From a checkpoint of a small sound classifier: 52083 training examples.
Rows from block 2 of a small sound classifier, named by matrix and row number. Rows with one number belong to one neuron. Each number is 200 + 20 x the weight over its row's rms, rounded and kept within 0 to 999. All counts start at 0. After the name is the row's rms in percent of the matrix's.
Before each neuron's rows are labels from the 100 clips, of 14848, where the neuron reaches its highest value: "responds to" is what is common among them. Only what is clearly more common there than usual is listed. The data: chords played on synthesised instruments. In brackets: how many of the 100, against the usual share in percent.
# fc1: MLP up (model.blocks.2.mlp.fc1.weight, 512x256), inputs 0-255
# fc2: MLP down (model.blocks.2.mlp.fc2.weight, 256x512, transposed), outputs 0-255

responds to: horn-like (60 vs 8.8); muffled (low-pass) (35 vs 12.1)
fc1.37,096,182,180,165,189,167,211,175,241,215,195,211,181,197,217,187,203,169,207,178,198,210,193,200,205,195,190,174,204,200,226,180,186,206,228,180,179,190,222,225,176,221,203,187,187,197,153,172,223,192,201,176,212,201,200,220,197,196,174,160,222,186,188,179,197,231,203,189,226,190,197,170,175,217,181,189,201,177,187,158,216,227,170,219,221,187,155,235,218,179,189,206,217,192,215,163,223,189,237,165,232,216,177,216,183,210,228,198,206,181,223,209,182,177,201,220,207,193,220,190,201,212,227,212,216,237,204,198,217,179,204,219,203,214,186,146,219,180,177,204,183,173,201,192,181,198,213,214,238,198,237,244,197,219,168,162,193,180,199,189,202,170,182,205,178,224,209,191,236,186,220,207,193,172,162,174,197,210,167,200,176,189,189,216,174,193,207,209,221,199,212,218,260,180,209,203,204,173,206,187,200,236,210,196,205,226,202,229,153,195,202,190,247,195,178,209,207,195,181,187,174,215,220,181,184,191,204,246,198,193,192,188,182,187,197,191,199,206,178,206,197,190,211,180,181,223,226,180,186,195,188,221,209,215,237,191,186
fc2.37,095,174,205,176,197,229,223,185,223,229,239,213,214,184,188,218,192,193,230,201,222,200,161,201,191,187,161,167,223,205,198,225,175,200,164,176,200,174,179,243,223,205,236,191,205,186,219,209,213,214,176,218,168,202,197,207,224,212,210,196,173,227,205,220,169,199,213,199,199,186,208,194,201,217,219,181,166,190,193,195,170,178,198,158,198,221,203,179,177,207,234,193,203,202,204,216,205,222,203,209,184,200,183,202,225,211,209,197,185,188,222,175,196,198,187,186,197,160,207,178,214,158,239,185,162,216,207,193,187,209,164,192,213,176,203,235,211,215,257,200,184,201,207,196,227,178,161,182,225,192,235,242,219,211,155,189,200,214,216,207,191,210,167,171,164,168,203,230,198,212,186,202,177,194,190,218,183,197,156,200,227,177,226,200,210,200,213,199,220,201,185,195,187,204,206,186,185,235,185,191,184,207,221,178,168,227,224,212,221,202,165,213,220,191,218,158,230,187,200,189,191,196,235,184,213,184,190,213,200,190,233,224,222,222,190,255,210,180,192,180,199,194,185,214,214,236,171,199,185,211,212,207,196,205,224,220,198

responds to: horn-like (54 vs 8.8)
fc1.284,100,148,196,230,208,197,187,205,170,205,196,206,214,208,166,197,196,216,224,187,224,227,209,184,202,178,207,205,202,220,222,185,222,215,167,158,173,201,211,186,178,153,191,168,208,185,201,239,188,169,201,238,182,220,199,207,207,203,169,224,206,162,228,195,210,211,172,198,185,169,215,186,200,215,203,219,206,238,202,233,189,209,219,144,185,221,161,219,199,199,209,217,198,182,230,195,197,176,188,221,179,205,206,202,226,161,200,192,201,187,195,193,191,188,213,183,203,193,199,183,188,176,162,183,215,193,195,224,217,195,204,210,206,169,170,188,164,192,195,171,229,240,188,207,198,212,214,199,160,198,179,156,214,185,158,224,202,149,178,195,187,209,202,177,204,218,218,191,201,205,195,173,209,182,210,216,192,197,189,223,193,189,178,209,153,159,229,208,200,219,191,201,197,188,182,181,214,226,200,217,218,182,228,220,210,211,217,222,186,172,233,193,201,150,203,179,197,221,181,214,215,177,197,183,163,214,200,188,191,234,226,231,186,192,193,193,205,199,183,220,218,217,222,187,231,218,179,183,209,187,249,192,181,173,194,202,196
fc2.284,097,236,169,209,244,216,208,171,228,193,200,179,215,194,200,182,218,196,168,191,190,196,204,225,183,201,212,218,196,188,219,214,187,201,198,211,238,167,217,225,203,223,181,182,204,210,214,177,179,212,205,161,208,215,198,183,217,232,180,197,189,231,236,200,211,178,184,186,182,220,193,188,180,218,176,156,209,211,199,208,228,185,212,193,170,168,198,209,220,192,193,197,185,192,172,214,177,184,197,179,196,225,223,219,183,208,189,190,183,199,218,205,193,239,204,222,177,220,189,208,217,164,212,184,220,186,214,219,183,184,224,205,187,214,229,192,181,209,182,187,185,203,158,215,248,199,171,191,191,179,209,201,219,200,178,178,182,191,198,204,195,153,244,224,185,240,207,171,203,177,192,188,231,203,237,168,209,219,242,166,199,187,233,232,207,227,203,177,237,173,193,188,209,175,216,176,171,193,225,186,230,161,190,226,201,212,178,193,207,195,201,195,202,205,185,199,217,154,205,199,212,227,205,192,194,175,182,178,216,192,198,197,175,218,192,171,192,215,225,212,178,231,195,208,221,191,173,214,254,228,181,215,217,175,203,190,152

responds to: arpeggio (84 vs 49.4)
fc1.309,097,193,189,215,176,185,228,193,228,204,179,213,203,204,200,182,176,188,193,203,204,152,215,179,191,207,214,199,205,171,202,209,204,171,187,163,204,173,187,205,183,221,207,198,224,222,230,193,193,226,164,171,182,194,198,170,222,200,193,225,230,221,184,227,185,195,202,207,198,166,191,204,196,187,175,220,203,196,234,207,192,232,213,189,206,157,211,185,203,188,215,165,214,193,218,191,171,196,172,207,191,194,203,164,206,230,214,180,177,171,223,196,216,204,200,181,170,176,219,162,217,192,234,216,213,209,254,204,210,214,217,179,218,174,205,239,173,213,184,183,218,190,212,169,217,183,185,196,156,188,235,181,197,223,240,195,208,199,204,174,186,201,224,213,164,185,199,238,179,215,165,230,221,215,182,215,158,190,194,183,197,188,275,197,176,170,217,190,197,191,183,223,193,183,185,191,180,175,198,202,234,237,205,198,192,213,219,212,180,201,218,184,209,197,218,209,199,226,214,198,189,230,231,183,232,197,216,217,209,199,248,231,207,208,182,202,224,213,194,175,199,199,202,208,206,250,234,207,214,186,221,177,204,227,206,198,199
fc2.309,106,236,181,187,240,166,209,200,215,209,170,220,205,198,192,154,243,189,165,212,211,213,185,217,227,191,222,222,189,203,232,211,209,190,212,215,232,212,191,241,185,184,175,196,200,210,209,194,201,186,204,212,204,197,217,180,194,197,204,189,215,207,223,180,242,174,200,182,216,225,221,202,208,213,184,183,199,184,196,183,206,201,209,184,197,162,200,192,249,223,193,184,220,192,208,186,190,200,230,232,191,172,213,205,203,223,218,200,207,209,214,224,200,180,191,184,233,191,192,212,219,176,247,180,222,196,228,211,183,209,183,217,190,206,205,215,253,196,217,218,191,174,169,160,194,197,181,209,201,176,187,180,210,214,182,205,214,209,214,194,226,165,205,220,224,175,228,168,240,225,176,201,173,235,215,171,193,212,157,199,206,196,197,185,223,185,195,186,240,168,192,231,193,206,192,207,187,176,208,222,207,223,176,157,166,224,173,186,214,227,174,191,187,180,234,220,193,193,205,180,218,202,227,180,183,188,193,195,192,198,184,216,233,189,171,228,162,156,170,193,198,227,178,191,200,170,194,197,224,193,180,212,165,172,189,191,177

responds to: vibraphone-like (45 vs 8.6); marimba-like (39 vs 8.4)
fc1.39,103,190,211,224,201,214,200,262,216,206,170,190,220,189,231,232,202,188,211,207,215,171,199,215,223,194,209,188,208,190,234,183,205,202,219,187,182,185,203,197,214,195,196,225,184,228,189,210,159,194,210,190,189,218,197,203,230,209,198,197,198,241,198,203,230,159,167,207,214,182,181,215,191,190,197,212,196,221,197,210,200,181,196,173,163,198,188,230,227,205,139,181,202,198,181,210,194,186,251,178,193,212,192,211,212,174,198,158,193,191,221,211,208,213,235,201,179,201,214,198,197,215,194,232,198,190,198,184,212,186,202,188,172,161,166,238,204,255,213,206,212,176,150,204,166,182,224,246,181,155,202,206,230,213,181,184,188,179,215,209,201,201,213,195,208,194,247,224,219,157,189,183,211,193,201,181,202,186,198,193,171,205,204,217,192,199,186,164,188,194,166,207,246,211,185,203,210,216,172,172,184,213,162,225,200,193,202,191,174,222,190,223,240,174,226,204,188,165,220,224,200,207,211,187,231,229,147,181,193,199,196,201,211,186,224,230,191,178,230,193,190,202,187,186,201,197,195,190,187,197,214,206,207,196,220,199,191
fc2.39,107,195,171,216,207,200,186,165,218,192,171,166,179,158,197,209,207,209,195,197,196,188,234,211,199,162,176,192,187,258,209,211,191,235,181,206,236,197,196,157,209,215,197,176,202,222,179,245,232,205,187,228,178,207,191,205,208,201,223,173,241,175,161,201,206,184,194,179,174,239,213,228,186,172,243,206,206,194,224,173,199,203,182,214,195,220,197,188,196,199,215,190,206,225,214,198,185,197,189,209,183,161,198,205,199,207,191,226,217,189,196,200,176,198,171,218,223,233,226,188,230,202,203,206,185,180,204,180,193,217,175,223,248,181,178,180,181,172,218,194,174,212,198,168,199,191,187,198,205,163,185,159,225,208,202,212,205,188,196,209,226,179,202,177,198,219,227,186,187,190,236,195,225,202,176,187,216,222,177,208,202,171,226,217,167,202,230,224,223,181,218,180,190,223,177,183,210,219,232,216,193,198,195,211,177,209,252,212,217,228,190,203,187,191,191,226,202,185,233,217,180,204,192,217,208,163,225,192,160,197,193,222,174,213,212,194,203,189,173,166,235,162,210,176,193,176,204,184,187,184,174,199,185,217,197,185,210

responds to: arpeggio (76 vs 49.4); string section-like (35 vs 8.4)
fc1.174,100,201,191,182,215,214,217,200,194,189,202,173,244,182,190,218,167,170,195,221,190,194,215,212,185,216,185,223,193,227,207,226,192,176,178,226,202,216,229,196,233,181,205,202,185,187,177,216,226,204,219,216,246,164,170,177,211,218,176,183,232,219,237,172,204,205,195,184,219,214,225,158,226,194,201,185,185,198,224,216,190,188,186,213,157,154,196,198,215,193,207,167,210,222,180,214,258,190,186,202,236,223,199,195,187,183,163,203,182,208,201,188,210,199,195,211,176,218,207,209,195,213,221,209,194,198,225,163,209,210,171,194,200,221,245,185,216,187,210,207,233,173,157,199,215,230,198,214,188,172,220,200,218,193,195,206,180,194,193,202,193,198,206,196,202,177,186,164,249,218,193,184,192,184,184,209,241,190,159,209,158,180,180,193,223,206,173,223,182,190,211,202,233,212,246,210,186,186,192,219,169,251,188,161,167,219,172,217,221,202,199,169,171,171,199,206,205,195,201,223,211,179,192,211,195,182,190,205,197,176,176,204,209,185,197,191,202,182,167,205,183,239,235,201,211,206,199,192,209,177,191,199,211,208,171,210,216
fc2.174,099,174,184,180,229,192,184,196,175,202,197,218,219,211,194,206,186,175,199,182,192,206,171,202,187,208,202,227,172,187,176,208,221,163,207,214,199,195,162,215,192,205,204,187,194,169,206,212,175,219,259,186,231,209,199,195,187,224,184,195,217,222,148,206,188,201,223,227,157,159,213,188,212,231,174,190,209,161,189,218,193,183,166,207,237,196,208,197,222,232,184,216,220,194,170,239,182,165,227,196,210,216,201,220,212,206,198,192,210,185,212,206,175,254,211,193,207,188,174,218,198,199,187,232,228,187,197,174,182,230,187,218,177,222,152,183,202,193,189,187,209,221,178,199,227,189,175,201,213,193,176,194,216,177,199,181,193,235,194,236,221,191,207,199,217,182,183,205,205,218,208,203,205,197,212,186,196,204,198,166,177,177,206,197,193,237,219,190,230,193,190,221,197,180,228,193,216,221,226,194,171,230,196,211,200,214,163,180,223,223,166,202,242,197,211,228,207,198,202,179,233,224,173,185,217,207,214,206,228,202,216,206,184,197,229,233,206,195,185,153,194,235,234,189,200,207,205,169,176,181,201,207,182,167,205,177,236

responds to: vibraphone-like (26 vs 8.6); marimba-like (25 vs 8.4)
fc1.330,100,185,190,207,181,221,206,236,227,195,188,166,198,216,173,227,183,208,224,211,219,209,177,208,191,190,184,205,201,196,215,227,214,217,202,177,211,199,212,206,192,194,187,188,193,199,218,198,189,208,198,204,194,174,234,157,159,214,167,193,206,214,172,184,210,181,210,194,156,219,200,191,208,185,206,184,246,213,199,190,211,212,181,177,179,170,236,158,182,207,239,151,198,202,191,174,192,185,204,195,215,197,224,211,175,193,198,186,229,204,163,209,220,180,188,153,212,168,187,203,220,206,218,174,166,187,199,187,207,207,198,219,213,203,205,191,166,197,185,205,176,179,210,184,225,204,218,225,199,192,185,209,182,193,224,229,193,229,181,182,178,204,200,196,175,186,212,203,237,228,228,210,217,210,207,219,185,213,179,215,207,151,192,213,225,169,188,221,188,179,211,177,227,158,219,196,243,222,174,216,218,194,191,133,165,245,185,183,191,194,211,174,198,199,233,198,174,191,185,196,183,208,184,202,191,214,196,246,211,182,175,187,207,190,187,195,202,244,190,151,225,198,198,234,209,200,175,222,230,200,203,188,201,203,168,204,226
fc2.330,102,261,197,189,199,180,209,203,208,190,215,153,182,210,200,197,194,203,233,201,246,210,216,212,199,218,203,181,173,199,183,226,195,214,197,181,186,213,212,153,194,208,196,205,208,209,195,204,158,187,205,215,194,200,226,196,223,218,193,155,207,202,192,192,203,187,217,217,190,198,194,200,180,180,195,185,250,237,212,207,191,173,192,202,186,220,183,205,187,222,182,190,209,169,155,176,206,167,224,205,165,159,212,241,212,195,227,179,193,193,223,175,183,180,176,218,184,182,216,186,198,192,159,195,187,217,249,176,205,187,204,198,222,224,218,195,215,214,179,207,196,224,196,219,197,202,202,190,218,178,209,193,210,214,205,168,214,229,195,182,193,143,218,175,227,228,232,153,182,200,224,187,176,182,201,180,190,192,195,191,216,200,208,219,238,181,210,198,217,179,204,208,221,176,212,134,191,192,206,237,205,181,204,195,180,173,168,216,199,225,196,261,210,199,228,233,224,209,210,210,179,231,204,192,227,200,210,180,199,205,191,189,194,205,186,219,201,195,211,207,200,171,214,194,176,230,219,201,176,167,202,211,173,215,213,229,201

responds to: vibraphone-like (65 vs 8.6)
fc1.435,100,181,195,229,186,168,204,184,220,182,196,233,207,193,203,179,238,179,207,206,256,218,211,195,184,229,187,201,187,189,189,227,199,211,190,218,141,180,198,233,196,181,178,195,177,207,211,181,221,172,227,206,174,205,187,177,199,199,182,187,171,210,183,178,217,197,206,172,196,164,212,177,189,171,207,220,180,195,192,215,195,213,228,207,195,196,199,218,221,165,212,202,199,144,216,234,199,198,200,193,220,184,220,209,208,159,210,186,212,210,203,190,189,166,211,207,230,187,189,193,184,186,180,207,197,218,188,220,217,176,188,210,189,184,215,195,194,201,199,223,173,186,236,180,209,192,226,198,177,218,169,173,204,213,213,201,150,215,213,195,190,202,199,167,206,210,227,190,199,174,188,200,180,207,191,219,204,192,163,195,187,190,187,202,217,188,168,188,228,180,184,243,185,199,198,189,239,166,206,194,191,200,166,221,190,209,197,179,184,206,207,202,170,220,213,256,235,167,178,200,203,198,186,187,212,212,213,244,192,220,180,256,204,202,223,187,221,200,233,191,185,226,181,218,238,222,232,229,202,195,199,168,212,205,151,161,209
fc2.435,100,160,184,194,179,172,217,195,208,199,199,211,192,199,200,242,236,193,180,193,224,203,224,163,241,223,193,229,203,213,211,162,187,169,246,184,237,206,217,222,173,224,185,192,210,186,167,231,221,200,207,223,213,209,206,211,220,185,265,168,264,188,180,195,184,190,225,204,205,210,202,204,217,205,204,208,182,207,198,197,179,213,214,221,203,200,218,235,177,196,167,210,266,198,196,210,203,200,186,178,202,194,170,188,177,190,233,217,209,207,221,187,160,204,204,201,207,206,222,168,213,203,239,191,161,165,193,199,176,190,229,200,223,177,165,194,167,215,216,199,219,211,201,231,207,200,167,194,197,202,180,202,179,190,197,206,203,191,205,183,203,138,195,219,207,226,203,196,174,200,212,210,196,175,221,215,205,186,213,192,210,188,198,194,201,207,193,203,197,215,213,193,188,192,212,214,189,197,205,217,211,187,199,216,193,187,206,205,230,174,199,251,206,215,228,153,218,219,186,226,183,188,230,204,187,201,243,156,170,174,208,210,197,223,191,204,189,180,181,195,195,195,216,176,208,181,221,217,194,229,205,174,200,219,237,187,190

responds to: horn-like (72 vs 8.8)
fc1.476,097,197,186,206,218,156,191,178,178,190,182,188,224,176,172,197,203,163,196,192,201,211,218,177,187,212,208,205,199,215,206,198,203,226,203,209,245,221,185,226,206,163,197,215,209,213,168,222,185,166,202,233,232,202,217,191,183,201,180,183,205,178,167,225,167,218,187,208,224,188,229,168,181,216,213,184,219,227,185,186,211,175,226,211,209,212,212,192,195,192,218,240,210,190,201,177,211,188,162,173,165,210,196,215,200,222,218,179,197,207,160,204,209,199,177,188,218,211,214,235,177,214,183,223,178,214,191,226,172,230,188,215,168,193,203,179,218,179,181,226,167,197,228,180,207,210,198,231,231,213,224,207,185,201,175,218,186,223,206,207,185,217,211,209,168,179,164,214,203,156,168,169,201,167,181,168,196,202,211,181,189,210,168,208,233,188,203,179,198,213,182,206,207,193,220,246,207,236,192,199,218,224,224,227,179,214,186,207,213,182,182,174,195,185,228,198,214,186,186,240,169,203,177,218,178,215,221,215,203,184,181,202,185,172,216,196,226,203,226,226,153,182,202,214,210,184,236,195,174,181,219,237,216,170,214,213,218
fc2.476,101,194,209,222,209,221,164,190,208,222,185,177,206,195,192,164,182,200,213,209,187,222,205,216,212,175,234,210,170,188,253,217,233,204,202,173,207,194,214,189,204,193,210,186,216,205,218,203,207,199,176,209,187,158,174,221,150,181,224,197,160,219,208,184,188,213,214,187,179,211,193,173,204,188,180,167,198,197,246,148,227,194,198,170,200,182,195,230,165,199,231,182,187,216,201,177,211,201,235,214,169,207,178,208,177,195,164,217,204,204,226,189,178,229,220,186,161,179,198,191,184,197,170,218,221,192,215,165,182,185,208,168,197,194,199,180,209,190,190,217,208,234,193,222,211,170,171,212,174,183,185,196,174,202,201,178,217,166,188,175,178,168,245,201,185,195,201,188,218,168,198,198,225,205,205,169,194,202,184,199,241,154,238,225,223,197,194,225,191,226,192,170,205,204,206,213,194,212,206,230,177,183,241,164,196,230,185,171,186,195,174,199,196,190,199,195,181,248,177,199,199,210,197,193,193,206,209,219,215,174,182,195,204,174,213,174,179,193,229,175,176,210,199,202,203,198,190,193,194,192,208,213,150,228,205,207,213

responds to: vibraphone-like (52 vs 8.6); organ-like (29 vs 8.1)
fc1.358,102,231,182,211,179,188,218,228,200,242,203,235,194,221,209,177,195,218,224,235,213,139,214,181,225,222,200,196,213,205,254,198,208,182,169,211,219,203,204,195,201,185,183,211,242,204,218,198,198,203,186,206,213,189,210,210,219,219,226,174,197,198,217,157,170,188,161,198,178,199,191,164,176,225,204,212,221,184,187,204,192,177,176,233,224,203,166,204,217,156,203,197,226,206,207,192,218,221,200,202,178,194,172,192,194,220,187,200,201,171,168,203,213,199,200,204,234,184,188,209,227,228,170,208,192,165,197,196,246,206,201,201,192,218,188,189,180,251,194,146,212,179,211,211,185,203,203,166,186,206,205,148,193,183,186,197,197,170,192,161,170,206,199,208,187,228,233,239,205,180,222,197,203,201,191,188,248,202,168,209,230,219,182,191,207,209,228,203,215,174,208,223,208,171,191,204,209,238,176,191,184,180,209,210,200,194,195,194,218,198,199,205,217,207,217,189,197,234,202,212,216,225,226,168,193,194,172,196,210,239,188,191,230,195,208,198,215,187,172,216,217,198,205,189,187,167,220,236,177,190,183,240,214,213,204,185,195
fc2.358,103,239,186,201,170,206,180,208,194,181,178,214,203,215,211,216,201,186,190,215,198,186,177,228,160,214,207,198,177,185,201,218,193,195,230,190,204,172,206,200,221,179,248,213,221,161,211,219,211,231,184,223,229,177,210,209,207,161,175,201,231,193,200,186,202,203,229,212,206,237,193,221,212,188,200,214,214,215,187,177,184,198,215,235,202,214,139,161,195,232,209,190,192,165,186,217,246,221,205,195,184,173,216,183,196,197,178,177,223,212,209,196,191,195,196,215,188,167,203,206,226,117,207,178,197,182,171,181,186,203,201,157,221,239,183,205,177,209,190,212,205,227,217,206,225,190,190,167,178,207,198,207,181,224,235,201,198,223,149,222,169,223,194,202,160,193,216,176,208,215,188,191,186,227,191,202,200,202,177,172,215,194,191,206,194,201,209,212,195,216,215,210,212,193,201,177,176,239,210,198,194,194,203,196,211,220,173,226,182,207,207,203,215,229,229,221,229,181,189,214,187,185,204,238,189,182,217,200,169,215,178,197,236,187,201,173,194,225,182,188,200,193,196,207,207,204,189,176,155,210,241,199,199,219,167,216,216

responds to: arpeggio (84 vs 49.4); playing: arpeggio up (59 vs 25.1); string section-like (36 vs 8.4)
fc1.64,099,221,177,220,217,174,173,185,200,230,222,194,213,191,221,160,208,170,174,198,214,193,193,196,236,171,183,202,190,218,200,198,208,189,218,254,179,186,197,218,231,217,205,209,208,221,194,221,180,199,186,196,204,177,219,215,217,243,181,185,181,202,186,162,209,209,207,204,207,214,153,220,204,209,198,203,231,169,213,193,203,197,210,172,175,196,199,175,232,162,216,187,215,214,232,180,171,213,213,215,169,167,243,191,219,194,160,222,180,215,154,230,196,191,218,182,220,219,200,206,187,204,241,174,187,240,189,191,240,203,227,207,192,190,185,231,179,209,217,207,185,195,194,176,205,201,216,220,173,202,145,199,197,198,225,228,205,239,208,176,193,178,197,184,220,219,169,198,228,216,192,175,185,210,212,172,198,211,205,191,219,201,205,198,211,186,192,217,180,188,192,216,232,201,192,226,181,187,214,164,196,176,201,212,237,149,199,192,234,249,221,199,214,187,212,202,234,211,189,191,193,183,229,178,174,192,201,234,202,166,186,177,186,185,192,188,193,191,192,180,174,180,214,209,206,177,216,177,203,197,203,154,203,198,186,204,204
fc2.64,107,233,195,201,184,213,202,199,186,197,187,197,192,206,169,207,212,216,203,185,156,195,198,229,217,194,211,187,201,177,177,201,189,208,183,205,217,231,193,173,211,199,174,184,181,198,181,174,212,203,233,189,226,202,213,193,211,206,217,180,240,138,202,228,179,174,241,234,228,214,198,191,227,200,192,186,188,193,245,173,179,174,187,197,187,245,202,171,172,203,188,195,176,182,199,213,211,194,244,200,185,201,200,213,175,188,169,161,182,193,166,203,193,204,204,190,192,199,195,161,183,224,201,194,175,192,206,179,181,216,163,190,214,223,201,151,207,222,218,193,186,181,215,191,195,170,190,197,169,194,180,172,186,173,189,195,162,199,199,186,233,198,208,209,210,183,177,206,210,179,180,198,165,200,180,231,201,205,185,173,192,188,218,218,165,201,171,230,207,207,203,164,181,262,193,170,199,222,217,219,191,190,167,197,218,216,254,197,215,206,174,186,183,188,206,215,228,180,220,215,217,218,191,204,190,184,205,176,209,204,197,194,227,202,221,213,197,206,154,235,215,208,207,234,215,187,177,192,245,196,207,228,207,225,230,176,198

responds to: horn-like (68 vs 8.8)
fc1.429,098,171,197,212,238,243,235,203,203,178,205,183,209,225,177,239,172,193,234,162,191,206,181,192,232,199,224,212,195,233,172,217,181,197,187,224,222,214,218,181,199,213,208,195,195,208,195,171,196,218,218,178,208,206,212,216,229,198,183,203,197,205,221,196,195,199,206,195,235,188,201,175,215,223,170,189,167,235,193,227,245,194,196,176,215,217,183,228,211,222,211,166,198,224,205,194,236,227,222,205,176,197,185,200,151,240,219,250,185,189,180,234,220,225,197,157,209,235,198,186,198,180,205,194,245,180,229,215,214,208,232,194,234,216,159,225,225,185,197,171,212,196,185,171,221,208,181,188,201,195,205,189,196,196,161,212,198,194,222,225,204,190,186,191,217,181,213,190,223,212,215,233,221,220,196,195,196,244,192,189,208,189,200,188,169,197,170,216,190,223,231,221,183,205,219,180,206,194,196,198,212,217,225,194,210,181,200,191,228,183,161,206,193,185,215,187,202,181,188,218,182,228,207,202,206,197,227,237,217,193,169,157,213,170,206,186,207,167,200,191,218,169,234,214,181,191,190,203,198,198,208,246,192,188,203,195,203
fc2.429,103,229,211,194,207,157,205,181,205,198,188,195,194,188,179,166,184,211,231,220,189,195,196,230,215,199,181,192,201,170,218,184,191,192,219,215,178,184,196,165,205,226,210,201,180,189,187,192,205,195,188,199,186,225,201,186,187,223,212,206,199,216,223,213,190,181,196,187,212,189,239,224,184,177,230,198,224,146,182,191,207,207,188,201,176,185,182,133,212,199,229,220,192,237,174,213,181,167,202,201,206,204,196,204,181,200,230,216,201,214,249,219,211,223,216,214,177,183,202,179,228,213,195,205,245,210,158,219,217,194,238,163,196,173,155,180,183,200,217,192,237,198,208,224,221,206,190,178,180,185,209,224,186,172,226,166,194,192,201,195,165,225,210,203,169,186,228,218,168,181,206,185,205,208,195,242,208,166,179,174,198,200,184,245,178,179,200,216,207,224,188,199,185,208,211,208,213,230,199,184,216,198,207,179,228,200,231,217,256,233,209,210,177,202,230,228,186,184,152,211,198,232,205,206,189,209,187,171,215,174,201,205,205,190,214,209,177,202,175,202,213,199,210,215,166,199,192,196,207,198,172,182,171,238,218,208,217

responds to: horn-like (37 vs 8.8)
fc1.192,100,196,181,211,209,220,213,175,197,200,190,211,215,196,189,197,177,151,201,222,186,162,208,227,199,183,191,207,186,200,233,189,184,194,210,210,197,215,192,201,172,188,167,219,182,213,184,231,217,186,182,216,215,209,207,175,244,201,201,219,207,241,188,205,191,182,233,224,187,223,180,214,225,202,179,196,205,228,196,168,251,208,219,165,214,167,229,204,172,241,199,193,179,200,211,197,253,196,244,218,197,196,187,193,202,188,211,211,196,228,192,184,190,207,188,196,201,166,207,199,240,217,207,178,212,184,149,221,201,205,193,211,195,187,192,186,216,193,204,207,176,159,183,226,206,214,231,202,225,209,206,179,184,188,211,214,199,214,197,209,197,197,188,210,202,188,230,198,172,213,193,182,202,216,172,192,196,241,199,180,231,198,197,244,171,213,205,166,188,178,186,210,161,201,237,186,164,197,206,229,207,218,190,201,209,179,191,216,207,211,177,207,178,231,230,195,213,169,233,194,159,186,199,222,221,187,196,208,177,231,198,222,193,185,201,231,225,140,146,191,204,221,187,173,187,179,196,164,163,189,196,220,177,205,209,207,180
fc2.192,094,208,218,246,208,147,209,163,210,205,193,211,214,243,231,201,220,190,214,202,212,252,220,188,198,195,186,198,206,188,189,219,181,200,223,193,210,153,230,205,205,191,185,185,213,195,233,190,206,204,219,198,210,225,204,176,200,190,203,195,234,239,197,226,214,184,163,205,188,191,237,177,183,198,203,177,223,205,187,228,186,231,196,206,182,165,190,179,243,204,194,159,224,198,192,170,241,234,191,163,184,218,214,172,213,227,222,237,213,199,207,211,233,202,176,196,184,214,189,228,192,164,212,182,200,163,206,231,187,210,221,223,199,201,197,223,155,216,202,216,180,221,202,181,181,211,189,170,205,207,183,181,208,226,215,194,197,173,207,178,161,222,206,215,188,211,188,216,176,194,190,187,193,219,215,194,169,214,188,208,234,193,211,222,199,167,200,188,175,199,194,190,196,192,231,187,210,164,201,206,183,171,192,192,212,181,199,201,245,200,231,206,192,195,200,240,191,201,236,160,203,185,186,179,188,189,165,230,168,187,190,192,201,236,189,172,189,157,191,179,198,186,216,184,173,203,205,193,214,217,204,210,179,227,219,197,180

responds to: horn-like (86 vs 8.8)
fc1.509,110,191,215,176,193,204,206,198,151,179,214,208,198,192,164,168,162,191,182,223,206,203,198,188,216,203,215,199,193,157,229,171,191,206,177,193,198,174,218,236,218,196,221,178,203,184,188,217,171,159,173,221,195,191,218,196,219,206,185,172,197,185,238,210,221,183,215,211,220,198,212,202,196,203,221,187,203,183,214,194,221,172,197,153,195,193,191,203,199,177,197,198,197,187,219,197,181,186,183,198,219,207,224,197,212,212,207,237,190,214,171,210,198,194,224,183,218,192,212,227,224,214,191,209,154,191,199,228,204,215,214,225,208,193,249,197,178,228,204,193,224,203,157,157,183,205,192,227,219,206,185,163,216,202,216,224,165,187,233,163,186,253,199,203,233,188,203,194,188,225,177,202,187,210,198,220,189,221,216,210,191,179,199,242,209,232,178,202,185,242,191,170,222,225,208,208,188,237,192,201,217,194,214,181,202,247,223,204,175,204,216,211,210,199,183,233,190,203,198,178,238,212,175,210,165,211,204,190,209,130,184,214,205,173,223,182,180,221,240,189,202,206,212,183,197,198,206,225,213,217,219,189,218,214,208,189,241
fc2.509,097,192,191,160,230,225,214,220,204,171,220,196,206,209,224,228,218,190,218,213,190,194,198,161,209,198,186,219,190,242,200,206,219,195,202,242,208,186,191,196,182,210,170,190,189,229,182,200,212,265,190,200,187,202,206,200,185,175,195,200,174,206,206,210,221,201,207,205,185,207,216,229,220,194,201,186,211,209,196,207,199,222,208,197,223,189,185,195,186,244,179,213,179,200,194,212,196,200,212,185,167,212,202,190,189,197,192,215,177,179,248,202,177,197,218,204,201,179,202,226,181,194,219,216,179,240,187,244,193,181,201,237,238,228,202,199,216,231,191,187,162,188,138,196,225,217,208,206,200,167,238,205,206,188,170,233,187,251,186,185,188,222,168,221,178,199,193,180,180,165,164,203,172,203,184,206,213,220,202,225,211,187,225,213,191,204,211,235,209,214,179,192,212,170,206,180,239,200,195,219,204,221,199,208,218,204,172,233,189,184,218,246,204,180,213,184,210,185,176,202,185,225,165,188,200,201,183,197,162,197,236,213,220,192,189,198,206,186,202,188,198,185,191,215,232,199,168,196,230,179,239,175,158,172,237,208,180